config.yaml
arch: "mlp_mixer"
model: "image embedding model"
dataset: "abstract colour fields from 500 small random pattern networks"
train_examples: 101725
image_size: 64
crop_scale_min: 1
horizontal_flip: false
targets: ["generator"]
num_classes: 500
embedding_dim: 192
norm: "layernorm"
norm_position: "pre"
hidden_act: "gelu"
mlp_ratio: 2
parallel_block: true
inner_norm: false
drop_path: 0.15
patch_size: [8, 8]
conv_stem: true
layers: 8
width: 256
am_softmax_margin: 0.1
am_softmax_scale: 16
init: "torch_default"
residual_init: "scaled_by_depth"
optimizer: "soap"
beta2: 0.99
learning_rate: 0.0027
beta1: 0.95
shampoo_beta: 0.95
eps: 1e-08
precondition_frequency: 10
max_precond_dim: 1024
one_sided: false
adamw_lr_other_params: 0.0012
max_grad_norm: 1.0
cautious_weight_decay: true
ema_decay: 0.999
max_steps: 35600
batch_size: 128
epochs: 44.8
lr_schedule: "cosine"
final_lr_fraction: 0
warmup_steps: 1780
weight_decay: 0.0
adamw_weight_decay_other_params: 0.05
Rows from block 5 of a small image embedding model, named by matrix and row number. Rows with one number belong to one neuron. Each number is 50 + 12 x the weight over its row's rms, rounded and kept within 0 to 99. All counts start at 0. After the name is the row's rms in percent of the matrix's.
After each neuron's rows are labels from the 100 images, of 14976, where the neuron reaches its highest value: "colour at peak" is the nearest of a few named colours to the mean colour under the peak. Only what is clearly more common there than usual is listed. The data: abstract colour fields from 500 small random pattern networks.
# fc1: MLP up (model.blocks.5.mlp.fc1.weight, 512x256), inputs 0-127
# fc2: MLP down (model.blocks.5.mlp.fc2.weight, 256x512, transposed), outputs 0-127

fc1.378 102:33 38 46 55 34 66 54 46 81 49 74 63 38 50 71 70 65 72 43 45 36 56 48 53 51 57 53 53 55 62 55 36 29 58 64 57 31 58 57 38 55 52 53 63 37 39 52 32 50 49 57 38 51 43 84 44 52 31 58 70 53 50 43 33 54 40 42 41 49 56 65 52 45 62 52 66 62 43 60 34 57 45 45 53 63 54 58 27 66 72 63 38 34 56 67 32 42 50 34 38 77 45 57 52 68 61 61 56 38 33 55 53 46 24 41 54 42 37 32 60 47 39 39 46 33 39 55 64
fc2.378 092:37 63 39 28 55 74 63 49 54 54 36 39 23 37 42 60 39 53 60 58 49 63 48 43 27 47 53 32 46 44 65 37 56 70 50 35 31 54 39 40 51 41 66 43 56 46 36 58 71 32 70 44 49 34 36 32 65 41 45 44 56 30 50 56 41 37 40 52 53 42 56 66 47 69 44 53 53 52 33 49 28 40 38 59 35 52 46 55 56 58 57 75 51 66 50 26 57 50 33 61 58 43 77 48 47 69 66 69 63 36 59 43 49 54 26 53 43 49 42 60 46 49 59 55 39 43 66 49
colour at peak: grey

fc1.472 109:58 43 46 53 54 41 67 65 69 65 73 67 61 34 54 59 61 47 52 50 73 55 66 51 31 54 46 43 37 44 51 42 46 24 42 47 37 54 51 55 58 36 46 72 41 65 52 55 52 42 44 49 33 63 56 50 72 43 64 45 54 65 57 53 60 36 68 45 47 59 50 34 61 56 61 44 55 53 51 52 56 49 31 67 55 48 66 52 31 35 46 66 36 54 31 37 28 58 54 38 43 52 66 70 35 36 51 37 65 51 60 32 43 66 45 56 65 47 69 28 54 22 44 47 40 48 41 38
fc2.472 107:62 45 36 58 63 44 58 75 69 68 60 71 68 35 45 54 59 57 62 58 80 51 48 67 31 47 45 41 51 45 35 41 48 48 55 36 34 58 64 59 42 45 48 41 44 51 53 67 65 47 33 38 37 52 59 44 66 51 56 56 72 65 58 53 53 54 47 62 45 46 41 46 54 60 62 62 67 57 35 51 48 49 18 76 42 55 40 50 35 27 55 59 36 66 32 39 62 54 60 48 39 48 76 58 43 45 46 50 85 42 56 27 41 66 31 44 62 43 66 37 51 39 42 61 55 50 49 46
colour at peak: pink

fc1.356 094:19 25 49 43 50 61 40 33 61 57 57 55 50 47 45 62 55 51 36 49 45 56 47 55 59 40 29 72 36 41 50 42 52 86 36 47 43 49 43 55 47 31 38 51 60 53 61 65 49 57 77 20 36 60 36 53 57 55 31 58 55 60 46 45 49 59 51 53 58 61 52 53 65 34 42 50 51 50 37 32 60 58 63 52 43 62 42 45 37 32 55 51 48 57 42 53 34 55 38 68 49 56 73 36 65 52 34 51 49 41 69 44 61 60 55 64 34 29 47 18 38 62 33 57 52 54 36 52
fc2.356 097:48 39 74 56 31 52 50 33 62 67 62 51 40 71 67 55 48 33 47 37 42 48 36 55 43 52 70 65 50 29 62 41 56 53 47 49 59 55 54 60 63 50 29 54 54 41 70 46 56 52 64 26 26 44 58 36 39 78 47 30 72 66 58 43 59 46 42 45 57 62 61 64 60 29 49 59 47 38 45 33 66 52 57 50 35 52 37 43 61 42 32 66 67 55 62 71 53 44 56 50 51 64 35 50 46 55 31 47 40 34 63 50 33 39 57 56 36 64 50 45 71 59 38 56 59 52 48 43
colour at peak: grey

fc1.126 099:46 57 32 40 44 39 51 71 38 58 57 60 47 32 37 54 60 53 35 33 46 78 73 27 24 45 68 39 32 53 47 41 69 37 42 37 56 54 33 27 51 63 59 53 60 55 51 59 54 39 36 50 70 73 51 35 52 29 39 53 65 53 77 63 60 42 42 55 52 40 55 44 56 56 41 36 31 32 72 55 52 56 39 46 57 35 48 57 39 46 54 46 44 62 49 46 59 45 48 46 49 48 40 36 53 64 80 58 37 40 54 67 56 35 46 40 30 36 53 38 66 32 37 31 45 51 47 49
fc2.126 101:35 57 29 30 40 48 53 51 43 66 61 67 45 51 37 51 58 67 32 46 56 78 55 44 50 52 77 51 26 56 49 63 62 34 44 39 44 68 45 74 62 51 60 52 50 48 61 62 42 37 35 43 54 46 58 38 44 34 41 63 63 52 53 42 60 37 53 38 64 41 47 53 68 54 38 42 63 37 77 38 36 52 45 63 39 40 66 41 36 33 68 49 39 63 39 51 56 61 54 41 51 73 58 49 45 52 91 65 53 39 50 58 29 54 74 42 28 52 33 36 67 47 26 53 34 51 61 21
colour at peak: purple

fc1.45 101:62 76 53 54 43 49 38 59 51 33 57 52 59 53 73 44 40 56 37 67 56 33 46 39 46 34 56 57 41 42 52 49 43 41 55 61 41 43 71 22 53 51 54 62 42 58 65 33 76 70 37 51 43 29 65 57 64 36 47 40 69 46 65 52 49 52 68 61 47 45 50 46 29 54 35 36 32 48 43 49 55 41 44 39 61 38 59 48 44 32 31 54 44 44 39 62 34 50 55 38 37 58 31 36 61 46 43 47 49 53 38 53 68 23 52 29 78 42 42 67 49 49 54 45 65 41 30 39
fc2.45 105:46 61 50 52 69 44 41 49 47 44 33 62 56 54 55 62 48 62 51 67 51 32 36 42 57 54 41 63 69 60 50 40 49 43 49 69 54 46 52 55 45 27 50 52 38 50 58 55 57 85 60 45 42 54 43 47 64 35 47 51 54 50 48 62 48 66 56 54 22 60 66 48 41 43 50 54 30 66 60 64 55 46 46 58 61 50 40 26 58 42 47 50 55 55 45 61 53 39 60 63 53 50 37 38 14 58 48 37 44 66 43 53 49 45 50 46 73 51 59 54 55 70 66 50 72 51 37 28
colour at peak: brown

fc1.220 107:42 51 31 37 55 64 51 64 54 56 72 61 57 45 54 55 69 50 36 43 43 63 66 48 54 53 34 50 37 33 46 40 57 42 50 46 33 53 52 39 55 67 71 58 47 54 59 29 44 63 51 41 50 57 35 52 49 46 49 76 66 52 58 28 36 34 62 64 54 51 58 76 54 37 52 37 46 48 51 45 39 41 59 53 65 49 64 35 43 34 47 35 66 59 60 43 49 33 60 28 39 75 61 57 46 43 41 38 59 53 42 78 51 46 64 46 61 48 56 31 65 46 36 49 61 62 54 69
fc2.220 110:52 44 41 32 51 59 59 64 54 54 40 66 53 37 38 49 71 57 51 57 57 78 47 36 56 52 17 43 41 44 38 40 65 55 43 58 41 41 38 50 59 52 52 55 50 50 60 29 54 45 75 47 57 58 55 45 45 38 37 56 63 62 66 46 27 39 54 41 72 52 65 52 32 65 58 52 40 60 24 56 49 51 68 66 54 50 55 49 52 44 48 41 76 56 43 52 40 49 50 44 51 59 57 37 50 64 47 48 37 47 47 62 66 41 72 40 52 40 42 40 46 41 29 59 59 43 74 64
colour at peak: purple

fc1.451 102:33 32 55 49 51 39 26 44 71 57 60 32 32 38 41 72 43 49 54 55 39 59 62 32 70 55 52 35 49 43 55 52 43 38 59 42 53 40 32 37 42 59 55 69 53 60 67 47 41 44 44 38 46 45 56 60 39 40 55 55 66 55 42 44 68 44 28 66 39 29 35 29 66 59 42 48 53 48 53 61 44 53 34 58 38 59 51 45 42 44 37 62 34 43 46 67 67 63 45 58 49 49 79 45 56 24 34 29 36 57 43 43 51 61 37 51 60 57 56 52 60 31 67 32 71 60 52 64
fc2.451 105:42 37 57 54 28 51 48 62 60 69 55 53 38 43 53 67 41 56 68 55 40 58 43 22 62 19 29 19 46 48 38 33 41 21 45 47 50 48 37 49 61 51 50 58 61 38 70 48 48 52 27 55 36 41 57 28 40 54 47 56 51 51 42 52 59 48 52 43 46 64 34 38 44 45 43 44 49 33 15 52 53 45 38 27 55 54 55 64 56 30 35 40 29 55 51 50 51 61 36 32 39 66 48 53 37 31 44 49 43 55 34 58 55 65 41 38 39 54 63 77 53 49 66 36 57 44 40 49
colour at peak: purple

fc1.260 096:42 57 48 60 31 58 46 55 50 43 42 75 35 54 60 59 50 58 32 38 49 63 47 69 54 39 58 42 38 33 54 44 60 49 53 33 55 50 37 37 33 40 75 58 36 34 51 59 47 48 39 55 57 43 36 53 58 48 51 40 56 78 60 32 43 23 40 49 66 45 50 55 54 44 73 57 66 46 64 41 57 47 45 61 55 68 45 43 38 60 51 40 41 66 51 69 37 38 26 65 71 51 50 25 58 67 46 54 43 53 45 25 50 55 45 30 65 45 53 43 53 45 39 57 44 33 41 34
fc2.260 095:59 53 60 35 44 46 24 53 55 43 43 67 39 45 38 46 52 34 63 59 54 60 62 53 48 37 56 49 66 51 41 38 45 71 55 45 54 58 46 45 56 72 39 41 48 57 49 46 52 55 38 33 49 39 50 43 31 66 44 35 74 60 56 43 47 36 37 31 58 30 62 48 57 48 51 52 47 21 60 47 49 70 45 58 29 48 41 46 38 50 60 48 51 52 60 64 63 45 62 59 59 44 51 31 41 60 30 64 26 48 55 50 46 53 39 60 52 42 63 56 78 46 46 63 52 44 64 52
colour at peak: blue

fc1.153 098:48 39 36 37 31 46 43 60 62 43 60 29 49 73 45 62 47 47 32 62 47 50 50 62 71 66 37 30 22 55 60 60 55 83 60 54 48 40 49 49 66 48 29 41 50 36 40 65 52 46 53 28 63 37 74 62 46 54 53 66 62 59 58 58 49 41 57 71 42 37 53 50 49 68 44 42 37 59 44 47 50 67 56 52 47 36 56 45 66 34 47 27 53 42 29 35 48 41 57 41 57 44 49 54 42 37 46 26 43 43 60 44 66 72 52 77 52 66 37 40 65 62 40 58 58 60 47 61
fc2.153 095:46 37 31 63 57 47 45 49 49 56 70 65 43 44 55 53 50 51 65 48 52 28 42 54 54 50 18 16 45 54 39 36 68 84 51 48 56 40 45 54 73 74 58 43 39 41 47 60 61 53 32 51 57 39 45 45 61 48 63 69 49 37 60 43 67 48 70 79 40 42 41 51 49 69 39 66 51 60 38 25 75 37 35 40 52 59 45 77 65 46 33 43 60 71 58 52 51 55 39 36 46 27 63 30 39 55 46 46 56 70 55 73 68 57 35 38 46 40 35 60 55 68 54 55 56 61 35 59
colour at peak: purple

fc1.10 100:40 70 46 52 35 56 45 53 47 17 45 48 51 57 36 39 52 28 58 55 72 44 38 40 39 62 53 32 38 56 70 56 47 61 55 43 43 41 32 33 42 54 37 45 49 36 63 24 37 41 48 54 30 59 40 46 70 38 53 50 77 31 66 35 59 53 52 47 32 58 42 43 55 52 58 60 35 65 54 41 69 46 69 63 68 50 63 62 36 42 32 34 41 51 40 43 57 43 47 53 70 54 45 49 41 52 47 59 54 61 48 49 56 31 38 67 47 70 39 32 63 40 58 60 50 67 42 48
fc2.10 100:31 47 56 34 50 56 38 55 41 33 50 42 42 60 49 45 37 45 48 47 64 35 35 53 28 64 55 41 50 42 79 34 38 69 63 43 52 43 47 56 56 58 44 46 67 56 53 44 51 35 35 53 42 54 48 38 65 37 58 38 60 68 33 29 36 45 60 46 47 48 48 40 46 44 59 46 58 47 40 34 63 53 46 39 67 46 59 59 50 47 74 52 42 48 45 43 50 50 50 57 61 53 50 31 35 29 61 51 43 62 51 72 73 45 63 36 52 64 57 51 53 33 51 25 48 42 53 65
colour at peak: grey

fc1.80 092:57 33 32 34 57 44 43 30 40 37 50 74 75 56 50 66 61 39 67 37 46 41 56 53 54 55 47 48 41 57 47 36 66 46 53 28 66 56 55 29 44 66 56 54 33 37 45 53 46 54 46 82 50 68 59 33 34 56 42 40 75 60 42 71 55 38 38 44 62 42 56 68 63 58 31 64 44 63 53 68 50 51 68 41 47 40 40 38 65 43 44 74 44 35 38 59 36 68 49 51 76 47 64 51 63 66 41 58 61 54 66 42 28 37 58 47 34 46 44 21 38 38 58 51 57 49 62 68
fc2.80 094:38 55 62 48 36 46 35 54 36 60 43 66 78 62 58 59 63 52 58 41 56 69 60 34 52 54 47 53 57 47 45 42 69 66 55 41 69 50 37 47 46 57 48 46 17 28 48 59 65 37 46 46 57 66 47 52 51 46 30 45 67 35 50 63 65 33 63 33 51 57 68 44 36 46 49 75 35 36 62 47 44 39 64 48 35 31 53 49 58 34 59 58 45 45 31 72 42 78 60 60 55 57 58 48 61 70 44 52 21 35 63 53 36 50 44 28 56 52 23 45 56 59 51 47 44 45 63 70
colour at peak: green; cyan

fc1.331 109:42 53 30 45 54 30 62 31 33 55 51 48 53 60 53 55 41 51 40 61 52 38 43 32 38 33 53 33 44 74 56 83 55 48 59 71 56 68 67 42 51 39 39 50 45 60 52 50 40 32 38 35 54 57 55 43 46 67 52 61 63 51 48 56 29 58 41 42 51 45 21 45 44 59 72 52 62 61 48 52 32 42 58 52 49 44 42 36 46 76 43 45 53 49 43 45 47 37 54 50 50 40 52 54 46 58 84 48 45 45 60 29 46 49 32 48 41 79 49 56 30 54 49 51 50 44 52 59
fc2.331 107:37 42 39 59 57 43 55 47 67 51 59 46 60 66 69 50 47 53 48 57 59 37 48 43 36 46 57 76 32 57 61 76 63 69 44 50 45 70 70 48 46 50 62 24 51 37 63 67 53 24 49 31 56 52 72 55 37 49 47 47 54 41 51 62 41 62 31 39 48 63 38 57 50 47 61 45 41 52 52 34 41 43 66 58 53 57 56 36 51 82 40 26 31 54 37 61 32 63 23 51 62 55 30 40 54 58 83 38 52 41 44 30 56 40 33 61 50 70 47 43 54 51 50 63 65 41 39 58
colour at peak: purple

fc1.202 113:47 29 25 45 62 38 36 63 60 45 52 45 66 41 48 38 59 57 41 53 57 41 36 57 43 52 59 50 31 34 69 64 50 52 57 30 34 45 58 58 34 75 43 41 71 25 64 43 53 44 47 50 38 61 44 56 45 66 37 71 51 63 48 37 70 36 54 65 58 48 73 44 40 40 38 36 71 63 50 52 53 52 25 56 52 43 57 44 47 39 37 53 44 41 63 55 56 31 43 36 90 57 45 57 52 60 78 54 40 32 46 39 61 48 52 46 37 48 35 26 75 58 39 57 54 71 44 50
fc2.202 113:56 28 48 38 77 55 54 52 61 37 43 50 64 48 52 42 70 64 75 44 67 40 57 56 34 63 46 55 53 42 58 68 40 62 59 43 44 44 58 62 39 73 53 52 45 13 63 47 63 52 53 57 50 48 50 38 54 61 48 54 45 42 42 31 61 28 48 68 59 42 63 39 47 45 36 19 75 59 42 60 51 40 52 48 43 63 78 34 54 39 45 70 43 41 55 54 54 28 54 32 78 54 56 64 43 52 61 62 42 38 53 36 64 57 46 43 29 44 58 43 65 64 59 49 48 42 47 61
colour at peak: cyan

fc1.57 100:65 27 47 66 45 34 55 56 66 38 62 40 45 43 54 37 54 56 41 54 55 49 36 59 40 47 52 52 30 43 35 59 52 50 48 32 44 81 55 38 36 51 53 45 51 30 61 26 60 45 61 49 59 43 51 58 53 52 33 62 78 72 42 23 50 45 54 43 41 59 68 56 50 49 35 43 65 37 42 23 51 54 32 32 50 37 47 53 62 66 48 56 30 49 64 54 66 49 53 45 70 47 48 56 62 67 49 37 36 44 72 39 70 67 44 57 67 57 53 48 36 59 69 61 52 59 44 57
fc2.57 104:73 50 54 56 39 45 42 42 64 28 57 41 72 66 53 30 42 70 54 48 40 46 52 50 55 77 45 29 37 57 33 55 52 53 56 52 56 76 44 54 35 42 64 38 35 38 50 36 56 51 30 38 40 58 68 72 41 78 41 52 62 78 47 48 46 37 49 52 65 30 65 39 51 48 67 54 44 50 31 45 43 45 44 52 47 48 35 53 53 52 66 54 32 56 45 63 69 51 53 46 55 42 51 37 50 61 46 42 61 51 51 67 53 41 58 48 50 49 54 70 39 43 52 54 44 35 60 66
colour at peak: pink

fc1.253 099:53 61 54 64 37 42 42 52 49 38 51 50 50 45 48 77 57 36 52 49 34 56 52 25 43 45 49 42 21 53 59 70 34 48 60 51 50 43 59 39 48 60 63 44 46 56 46 66 49 34 52 62 70 69 35 34 70 54 35 38 37 65 33 58 45 51 60 53 34 39 58 38 63 41 53 15 62 48 57 52 63 34 64 53 57 65 37 51 36 40 36 34 59 47 54 53 35 51 27 43 55 49 73 51 53 38 43 40 57 49 37 45 46 52 25 32 32 36 44 54 69 41 52 61 43 52 45 35
fc2.253 102:46 49 51 74 57 73 56 52 64 47 50 51 40 66 49 60 59 48 40 26 48 56 41 33 52 49 52 32 57 66 50 65 61 50 38 51 57 50 59 56 43 52 42 42 44 48 50 81 45 36 66 49 56 67 49 59 62 86 51 55 42 47 37 59 47 47 74 28 65 40 51 41 54 29 40 25 57 51 57 31 65 30 39 36 61 73 47 53 88 50 41 33 52 31 49 42 25 44 42 37 64 53 60 30 52 56 52 42 63 62 45 55 55 67 18 33 43 64 46 67 62 26 60 62 39 40 60 37
colour at peak: purple

fc1.278 114:52 55 64 43 73 68 41 41 69 46 39 58 64 52 64 53 23 43 48 61 63 39 44 37 43 35 75 40 56 38 48 58 50 42 28 53 36 40 32 51 62 45 41 65 50 59 57 37 47 35 42 52 54 57 54 48 50 53 66 31 60 61 70 59 51 59 49 31 47 51 56 60 39 62 53 41 60 60 33 41 50 26 63 45 77 31 56 36 54 47 81 60 50 36 56 50 38 30 37 74 23 54 48 54 58 58 36 60 40 42 60 55 52 46 51 33 31 55 57 67 62 55 51 48 48 47 49 15
fc2.278 110:55 43 67 42 57 63 31 56 48 58 53 38 59 56 45 54 39 50 54 86 71 34 35 47 50 50 64 35 47 57 36 40 31 47 38 69 35 37 44 62 70 42 46 53 49 51 39 55 35 48 33 56 54 42 66 46 34 51 65 30 48 58 67 56 48 36 39 21 58 36 46 57 57 62 37 60 74 57 55 33 26 43 47 69 57 39 63 59 55 53 72 48 48 21 55 61 55 65 51 68 49 52 49 70 47 48 42 77 49 49 50 65 46 34 50 50 58 53 53 49 57 47 38 48 62 44 52 37
colour at peak: brown

fc1.7 106:47 62 63 46 54 45 28 34 58 64 54 48 38 42 58 49 32 64 47 44 44 29 42 75 30 56 71 58 52 37 40 33 57 42 32 50 50 55 49 37 38 54 28 70 59 57 56 37 41 61 43 34 69 58 48 42 41 49 54 36 39 87 59 51 58 26 38 68 52 42 63 50 60 24 40 41 59 33 51 31 49 61 41 42 61 36 65 53 52 44 41 50 34 72 86 36 67 51 32 31 52 51 27 43 67 64 53 59 19 52 47 59 45 44 53 64 54 39 52 44 69 45 72 62 46 65 36 42
fc2.7 105:61 72 63 67 64 70 54 51 33 71 50 40 30 69 52 45 33 55 76 40 44 42 59 68 54 75 59 49 55 43 58 46 54 35 43 67 76 46 52 39 55 56 40 48 67 52 43 49 47 55 43 52 60 47 69 58 74 40 39 59 44 85 46 61 72 46 55 53 64 41 50 55 53 32 35 41 50 49 61 36 51 76 41 52 48 33 58 60 48 60 34 42 41 56 97 29 51 62 44 48 55 56 27 39 64 29 37 34 45 55 38 71 40 57 57 52 67 52 58 45 53 51 40 41 41 39 50 40
colour at peak: green

fc1.100 101:56 53 38 55 62 55 58 68 68 40 55 42 64 48 41 58 33 57 47 75 23 52 43 71 58 29 60 60 42 62 39 33 49 55 70 41 49 60 39 22 65 47 54 61 40 57 40 49 35 51 66 49 51 53 49 25 37 70 78 59 51 81 39 40 65 59 53 38 60 46 71 42 47 72 52 46 30 45 54 63 40 44 40 45 64 36 63 50 41 45 33 61 29 38 40 35 21 58 60 46 55 49 39 63 54 67 60 33 49 74 51 35 41 56 49 52 61 67 35 41 39 43 50 35 53 34 38 46
fc2.100 105:56 45 52 27 37 64 46 49 51 44 55 29 52 52 35 78 37 62 65 84 27 42 43 57 70 40 17 53 41 60 32 37 47 72 56 51 67 54 43 35 52 56 46 60 51 52 35 60 42 34 58 35 50 53 43 45 54 83 62 50 33 55 48 69 54 60 54 46 59 41 67 40 65 67 58 65 33 41 58 50 33 66 50 56 54 58 68 51 35 37 33 47 63 54 60 44 26 76 47 42 41 32 61 53 70 55 50 39 43 65 89 51 38 50 43 52 67 60 44 61 28 62 38 39 63 42 32 45
colour at peak: cyan

fc1.326 115:55 56 43 43 38 57 39 40 48 41 73 59 34 58 63 40 52 48 57 71 36 54 69 47 53 27 71 41 50 68 61 51 48 45 77 57 33 50 53 49 31 49 64 64 40 54 52 40 43 60 39 51 79 56 70 47 29 56 36 44 58 66 86 33 55 44 48 39 66 45 34 68 59 41 65 41 39 40 41 38 58 75 41 60 42 55 41 75 52 26 70 39 57 47 59 55 65 20 52 63 56 63 35 29 44 30 64 41 52 46 57 54 27 49 53 49 43 49 30 57 52 44 39 65 55 51 52 37
fc2.326 119:41 50 49 47 51 54 35 39 33 32 88 58 34 58 46 34 54 38 52 32 42 40 48 54 62 33 68 66 56 56 75 46 40 41 73 47 53 52 49 34 32 57 41 56 55 56 48 51 43 66 46 50 68 46 64 27 34 27 66 60 66 43 55 40 50 42 54 48 66 43 40 50 32 45 53 46 46 52 39 36 65 64 38 53 38 43 42 59 36 47 68 40 70 46 63 38 64 35 50 66 48 76 30 42 46 17 49 42 54 56 54 52 39 52 45 42 46 65 42 44 38 30 54 61 63 44 50 29
colour at peak: green

fc1.154 099:33 71 63 46 50 39 49 49 52 26 64 32 49 50 42 69 48 45 49 44 42 30 46 53 70 59 54 49 34 28 65 47 44 55 52 37 41 31 65 44 27 46 57 48 68 61 69 12 56 57 58 63 57 67 47 60 40 49 44 53 38 48 43 65 54 39 46 51 40 62 35 46 61 60 51 50 63 40 49 33 46 37 61 42 59 40 49 33 20 53 65 59 47 69 40 49 39 35 44 58 55 77 61 55 47 27 45 53 48 48 64 21 44 58 43 57 59 49 45 51 67 57 57 45 43 58 70 46
fc2.154 093:27 59 60 35 62 60 24 42 51 44 60 27 34 50 53 65 72 68 36 45 34 52 44 53 49 60 50 66 57 46 55 54 56 64 59 46 38 31 64 47 49 46 49 69 60 63 41 41 56 65 46 62 49 72 68 62 53 58 31 60 33 59 60 56 46 44 48 44 18 36 43 53 37 56 46 57 60 53 48 42 54 54 49 62 46 47 53 41 55 39 36 64 45 69 44 37 38 59 42 47 47 58 60 52 58 33 45 50 57 38 56 26 64 66 65 73 59 28 76 55 47 60 63 54 53 51 57 41
colour at peak: blue

fc1.180 108:52 56 40 70 29 38 46 61 54 45 50 39 56 33 45 56 55 66 22 45 51 39 62 52 54 37 59 81 34 63 41 59 57 58 53 38 42 54 41 61 59 66 66 44 43 49 51 32 44 42 58 71 64 73 30 41 51 54 30 35 59 65 64 40 54 38 57 39 67 46 61 48 46 58 25 62 53 43 66 37 47 49 50 44 49 59 36 38 31 43 44 59 48 29 35 54 34 30 40 61 69 32 52 58 61 41 32 58 76 48 36 68 51 68 65 53 49 31 43 47 50 37 28 41 32 38 37 68
fc2.180 110:51 37 43 51 24 51 52 58 62 37 55 36 40 47 35 36 41 56 42 36 70 43 69 40 61 26 55 69 58 62 36 67 51 64 73 60 40 42 38 61 46 59 51 54 39 63 50 23 57 46 45 55 63 53 34 34 53 64 45 48 46 55 71 52 66 69 42 35 51 78 55 46 56 52 48 69 49 49 58 47 30 75 47 64 55 55 54 48 53 59 55 52 78 34 49 56 40 57 39 44 74 51 56 52 55 42 63 52 61 42 47 66 50 76 45 56 54 53 58 35 55 47 25 46 39 53 42 61
colour at peak: purple